A small contrastive audio-text model, trained from scratch.
Data: 78125 training examples, 22.3 epochs.
Rows from block 5 of the text encoder, named by matrix and row number. Rows with one number belong to one neuron. Each number is 500 + 40 x the weight over the matrix's rms, rounded and kept within 0 to 999. All counts start at 0. Numbers have three digits each.
# fc1: MLP up (text_encoder.blocks.5.mlp.fc1.weight, 512x128), inputs 0-127
# fc2: MLP down (text_encoder.blocks.5.mlp.fc2.weight, 128x512, transposed), outputs 0-127
fc1.194:470499493501508498499499496417499501540433499499515500504533501499499504500500500501499501502460501499500486499498502512500500501500500498501500502541500501502607502496502515499598494500479494466498500426513499500503511451500497496499501501568502476502430500480501502517500495499497515498500513499547507509499505484500632451520500497500496496500499509499554502490501406499500480499537
fc2.194:495497514509479481498495499493498540500459507497528501501504510500492499508498503492485501501499496506499488556495505504504503491501491434503500496501500504505508516498498489501515502495501506492500490500496477474506500494499498482491504496513492498506486502488510499499497505496498501499503502499505532503497511501500518500500495509496510468516499503480538493501510493499499498500504
fc1.195:499500496501518499499498500464497516503423498496503500502524500500496505499499500500500501499428505499500481499499500515505497501501500499500500500575500500501561501498500510496636501500419482495500500491522500500502503458502498498497501500621500488501420500481505501502500500499500504499500500499518508514499501499500619446553495499498499499498500502484552506491501435501499498500555
fc2.195:495500512508495500498442496493502507501483502497501504495509507493483500502493500507493499505502491496501478500493502499505500498502499472503499501506499503504521506499499468518532498494500505490501480499501490484504525489499500497491514494542491500502493492490519487498493505498498499497514500498510525504488499496498511497501496504467503484505494501499516501502508499503499500498507
fc1.196:478498502494522499494503500421498550507426501500506507498525501499487502500491500501494504498462507500500463498492500500500485500501500500500506501548500507500611494501499515500563500479439473483485488488511500500501532444501502480500510500571496499501444499463507516503499504500500502500500501500513502518473500452500630442549491499492499498509500516497553511484500429499500499497530
fc2.196:506510548508500499496498503468494497496500506493542502496503505486482498505481503502504501488500497498503474566470498499522516500500493420500504497495500504503573506537499499501543510496499503484501497501488465501501500497494498499502495500546490498500481499496505496497499505497500507496494499498499501501459501504486534499508434507491507470499500499460508481535497500500509500504505
fc1.197:471500492502519497448498497426498501506448500499547501505550500499499506500500500502499501506460496500500488495498505518499501501500500498501500501544500501501549503493505519489622500500456481484500506473503501500508501473501497500496501502582505433501449500478504502506500491501499507499499508499530502517489501471500609463537500498500499495498499502495545501492501364500500490500555
fc2.197:498498502505474465500498499493505505498471501499502500500502500497491508512501504502498501501501499509497492520498500500499500444502492449507500500504496512502503532493496493501527499496500504482499472500496495469537499498499499487491501496531494503502486500486510480499501505495501499499510500505522534503499506502504503504499496507496506478511496503498537488506503490498500499500511
fc1.198:492497491500523499496500500417500501501448498500518500503547500500499512501498505501485501500440500498500465500497501502501500500502500496501500501544500501501662502496499517489551497501439475481500501468509500499522504446500500500484513500612500499500423500496510501501500498500499512500500501500554505537500502472500629450519499499500500477501492511490546514499504443502500477500523
fc2.198:502501504505486481501456497498478523496444508498558530493497495498482542504487503500498524497499491507501487570500507510514502498510483377507478502502500516499553519494498494513508498500500509498501491494496494489504506479501500487488512501500501494502499498482518492495511502506496503498502502497505529507495500505421501497499488514462505493520494498497531491499502494496502491499525
fc1.199:498499500497542499497554500458500569531301497499502505498548500500487501499492500503494501500429509500499443498497500501499492511499498500499505500527497501499505489500501523499518490482499491498481476496506500500502507498502502493500519500563492494500479500498503505502499504500501514500501501500507501501466499494499655481615462492491499498506501627437536504497501422497500461498510
fc2.199:508520527520500516495498497475491476502510496496499498499504505491499499509490497484501499500498493491500468501486493498505502505506511504497500499500503495502507517548507499511555513500493501499502502501496466527500504496500499498510487502519457498483478496501500493497504499512503500488495494502500502499481487500500503494511475502484496491493499499501503495536503502509501515518501
fc1.200:427499498500537496497504502445500501546393502500516501500512501499498508501497500506492500491419512498500446499493501502501499504501498498499500500568501499500545492501497502452556499499456499489499497475503499500501508440500499500499542501565495458508453500492504501501500497500498503500500499498511508505499500472501663474558493498500497493507494501500553508499501437500498499495586
fc2.200:504502541508497501501498501488497513496490500495504502500509502491496498512490502502492498501496495501499471512477498501511502477500490439499501499503500497508515518506500497500513515492499509482502498502499485494503498498502502496508500499511481499502487494494507496497502511500502501493504497502502514501491500500501508498500492507497511476504500502491503494520501493499503502506538
fc1.201:501638500376525329499509683500342500427492501496501499502501255423503500626495634500500546345241779391517494501497498499502502502497339271499472470501500364497715533507500501511620493473500500271501496500501521505500713499500515502498501500501475497600430472499500504501578425543505502500209482501568503500495501500500501499564464500496527337502102498426441524498501450466500499439502
fc2.201:504500576497501547497500499931495499499500529501511499171240499494355502000427431501502497500499646501499501491488461504473502502504916626500358500499502467498500333499503500498470497505502498500475499501999501501500503499553541540499501499391498504498560410502499500499507511498499496503518500504597498502377488523501500501502498426498501498468892877510048501352500499499501499501501
fc1.202:449499498485523499498501500424496523533480500480564509499526503501490502498495501501497504500439502500500479498500501502500491500501500499500501500541499502499599498500499526487551499496460493477490497483510501500501511426501499499500505500582502481501443501498504516502499498500500506500500517499533501506492500472500627418548494498496499500505500501484545503481500401486502472499510
fc2.202:500502516505495490498500503491497497499469517501509498500503505493479501507493506499484503501500494504499466520492503501505501396497494480503505500499495503505528501501502490498513503500499500498500475500491467480513498500499501498500499494520491500507491499495506489494496507499507503497502500494507507501492510503503517506509468510492505475504500514496520479524503497496503496509507
fc1.203:480498495498506496497500500453491501499442498487505500506548500498500519501500500502497506500443503497500486499494501507501503501500500492500500500522500498502585502494500518486529500502425486494500501479506499500502514471500497498500500502597500498501401500496498501504501496500498503499500504499539515529486506498500655406579498499500498496498499515491511500491504391498499452500531
fc2.203:498500505503490497497438495498503500499470509502502510487510508503493502500499502502495496506502497503497498502498511500506498496520499465501493497501507506503505526492499479501516503499494502490510497492505479494512504490497496489482506497512497499507498492482513487501496510496488501495512496504508549501489500498450515494499499504468506488504491501499518502501507496503497496494518
fc1.204:484501496500515499498501498426498501536443499500526502500542501498489503499493503500494503502409496497500468498499501504501497500500500499501498502564501500501555507500499502501575503500424485494500502476563500499502512440500500499500501500604500455501455500488509504501499500500500501500500501500517505504499502484499620440528497499492500485502499514498561514484500417502504498500541
fc2.204:501501502515497488497496506493492502490441516500519505500499517495430514507495503508494501498500501501501493502498509505507505489491498451508497490500498501501509497497499471499547500497498501497501447496504492491505503488494499495490520495512502496532492498487501497491485508499501511503517506494515548512486509504511533502507483502463502490508493504494528501496501495497496481493516
fc1.205:499519500500500500440504501488278501498369501494500500497501511494500736501497498499501500464336503515503500499494499719521468501494499499497509502500500514500624494505491572496502502500499498501498500459500497480500930499555481501502500500500501344500500498442473502500496503501501505500502434337501500607403515501507500443668093501399502499441485499500543503462499500530498499512523
fc2.205:588569440493493503500478372526832494500617504501584503500490501319340499497493552494493502752488503498505513505498590499506500503464499501500498499502499491505509500498497257734500495494499478833501498472504498500656470497500439504504636502501756498536506502494593502506472500484502615373463497511000507500666498487503511000484642499487497490625501365499215443495501501490511501502502
fc1.206:485491462503572497482512503495501501499438502500609513504501501500500523502501500504461501496457511501503499500498502505498501501501497494500505503726496526500518499435500514499504460502477473462493497472574500499538531496500499502501500500555500498532477500498506499501500447500499500500507522498525604507493500495500501414769500497500458499618500501493504500499540447500501366500557
fc2.206:185501505501501500497503512498502435498513502505482500500502503498500505500499507271511498492510495498501490501497496496510499505509500500500493495488500652508500561504501499525500513494502501494500489502497487504497497520500501498502454498502483502470457500499504499499497501491551499500500493549504502500497499425497500505502472500475498500506481503352507506506502513507505535502499
fc1.207:473496383500500500437550527482502500500467498500607498502520496500494513494500502533498499514445498490500417486472499514497501507487500496498501500504494480494583509481497573464691500501446425492496500452502503500552507369503499524505501497626494499499356499504510494499500491508499498494500514496528541532479498500486536497504499446473499496499502505478506522501511449502502472536512
fc2.207:468499471527500503520344435498500500509467461501506553498496500499501526502543484480483504524502497509505501498545579525512493502584509499503499565501504538486498503451520511525502452502506502496502497444500484508500503498506483473493500481513510487503501500499502488499520488505494523495489503489502503497522510491491502487490513491512496560505493484505522514501500493480506500496506
fc1.208:500530188513658498500687515491499501499510502496502386494504460494509500514514447500500500494607497678499485505498374499448652684501529492398500108500083500499500472500500500501501286500500506676499108498499497501491504499498522539500500512501489495500499492500486778494502498780594500448694492500553408502495499466501501500500545266505500497501497499498509500627849499523498500495500
fc2.208:500499500500500499501499500499500498502499500487504501499468499500499500499501500495500500500685500515493504500501501500506559499500500500500497478500500500500445500501442281499500500501500500725501501432501500499499500500499514490499499500464501498501500524498346501498501499500501502506500501501500501500499503499503500500501499499501500497501500500501501498498499500533501490501500
fc1.209:488494501490518498491504501447501540531433497494502507500533500498495511499487500506487503500449523498499439495476500501503487511498494452499503501514500500501598485504496513498620499499453474498495496499511499499520571474501503479500511501559484496505438503482522515510495503496498508500499500497544518501444504446501579402556481482498495486504501505499530506477502453499498484500511
fc2.209:501512537522502511494491503489487502499499501499501502499530501475501503502485496499504500497498492492533473505488501500516503503496500456492499498501512494511513503538513499504536526486481505501510500496490474507496509490498497495514503503522473500492465501497487496497496503506500506488498481507507506499453497500489523493508494502468499487497500501491501501522505501503507512510502
fc1.210:465498489490511495498484499439496502501404499489525501510525500498500501501501502502496503500489504500500491500494504510500501501502500496505500501557501500504571504498501509499567497501435487478500503475507499499528513416501499497496501501583500466502458500479501502506500492496493509499500514498583510527500510496500587418576499498501498486499495502481564510489501396498497473500540
fc2.210:490493510518466470499464498490501507499467503503500503500503504504484500505500505500485499507505490506496491567456506501502502499505495395506500497500498507507533518495490489503541501493500505475500494499499497490508492488499498490484507491518495500501494500474518488501500508497491496494525501501524563503496516499511514500497500514488508480516499505498544479505505493504497500489518
fc1.211:500519501500501501501562383495501500589500310479501500434729486552190573230497500500499500556500507533500259500478449500504497506426500501495502504507456508504500476500497552498500494499499233503478476445741496519532499500527554497496500502501484500505499459436736502500502506498524503490600504501500505506470494471497704473500498375479500498505501500491507519500501499508505257487500
fc2.211:502501573486504500498499503664497499154497557506504503501497499496500499501500501501502500500365850490506501499496499499499501499500510501501320499428498274499500491498501459497497500504501497499500500535570504504485503500502593691502504500415499501515505077503394502494492500501500095506503500502502497617454493498501490502503503502491486498496499502510496500497499503502501642500499
fc1.212:476498501496537498493500500450500525504433498487574508499520501500493525498477500505485503500466522499500465498495500501501492500500500499499500500543500500500601491503510557499581498499438483494492496485517500499500522447502501487500538500614493482500466500496507517504500503500501502500500501500514504503495502473500604454583479499497500487503501519477508503484500444499502485498522
fc2.212:497507529514502525485491502490479500502481503501503501497513503491499500501482499503500499499499489497519464514478500499513503502508500486498499500496504495501523501524507481503554518495491510498504499497491457503503503494501500497505502502552469501496480500497500496494499502507509500489497497498501503502475491499500528498515485506466498491498498499499506501540517509501503505513505
fc1.213:479493500476531498486501501432490556525450500500528519500510504499499511500493500504498503497481514499500474498494501501501488500508499493500500501541499501500621495501505505495591499490452485487493500499508500500497520470500500479500530500585496490502440501492500504505500499500499503500500502500541501502486500496501624459533493499499490493513500559487577502477500431497499476485565
fc2.213:499503530508499494478503504467500500499495501499511501498505502491501499508476503501444498500498495500505481534457493496541500494500491492500505501495498502504519504528502502498545520497499515495498490499478480473500499498500498494511487501553460499499492494497512490491499505499495501495504498508501507500491500503501538503519468518499524443502502505487505471540502500503511500502501
fc1.214:470499493501545499488497500438499514570456499500558507504521500500495501500500500503499500501445501499500488499498503510500499501501500499501500501524500500502599501494502503489552497500465489467499500450509500500503507406500498495498511501581502448504448500476502500502499494498499505500499510499550527530500500489500639456539500495499490498499500506479530506484501396499500495500528
fc2.214:490499531515486464502499500489502509493460502501502503493505501503488507506498501515488501501501493506499487528490500500510502490503496420502501496506498504507504511500497497503504504495491502469500464498496489468504498489492501490490500499504496504500493496488512492495501507493506506492524503499516532503493506500513519502500493517498512479510498513482539486512504472499499497488509
fc1.215:448501500470529500469500500419491509503457500498545503500532500501488525498490500502498504496454528499500461494499500501501485501501499468500501501534500501500552498500498569491573498491443495498492489499505500500501507491504499496500505500601499493502465500482505541510500504501502518500499501500537510502499499464501622398536488500495500467502500502499502504498500412491501492499526
fc2.215:501505514505500502487498501488489501499481503516508504498507502493492502501489501508482502499499492497503466502497499500512499498500499473500503501501502497503529501506509494505574511499497516496501469499491460504506509496501500500507517499505493500503478498497504478498496505496511500492497497493501505502486496503503510499512472508477493498497500500499506497509530508500501503511506
fc1.216:483497493499548496445499501467500505500463499498510504503524500494498525500498501502494500500443511496500499500488503511505500500501500499500500502521500498502618495481500508490534499502414475488499499488518499499501506397501500486501503500553499496503467501473502501500500499499498500500500500499533566510499502451500665465528495496500498498502500509499504504489502433500501499500544
fc2.216:497501518503498498499460496492501510501495508501533508496520518495493500501492501505476498499499490497500477522486503500511500500520498478503501498500500502504517506502500492503536511491498501476509498498501488496504503493499498496492519496552480501503490495478515495502494506499501502496504499499503506506497502494501524493500491502487508498502488501498510502511505500501499493498508
fc1.217:461500495497506497488499500435496501535459499500530503504545502497492502500499501502499504497464509499500498500497502509500501500501500488501499500533500500501665501499498517491555499500446490491496499490510499500500513445500499498500502501547501451502454500493500503502500495500500512500500519500578508512496502476500591374527493496497500478501500503499538503482501388490501486498552
fc2.217:499498508518490495499496502490497510492466517498529503500506505505490500505496505504493501496502494505501488547496503500514501499501495475504501494501497501507534510500495477501555503494498502498501488498496463472509497487492497492493505492508497502526477502483510501495489510492501510494533501498501531505487507501507520501499497509482511487505498501456549498548505494501499495499503
fc1.218:460499498478515500494501500433495546521463500480523501500518502500496501499499501501500509490458516500500484499498502501501498501505497495500501501522500503501600498499499520500557488500465458476490487466509500500500516397500500476498510500564499496501468500477503505501499499500501501500500502500540502503489500443500603413547490498493498499501500501475535510485500402495501487497509
fc2.218:495500544511498492495498502467497498500471508500509500499505522492484500506495505502482500501499494503495477560493503500515501494501494468504506498501495502502530501504504497500535505502498500491499496498488469495503499500501500496499500495523496499500482499490504493499497507499502505493504501491503505500468504502511537502503460501496504487503500505487512479519504498499504498504502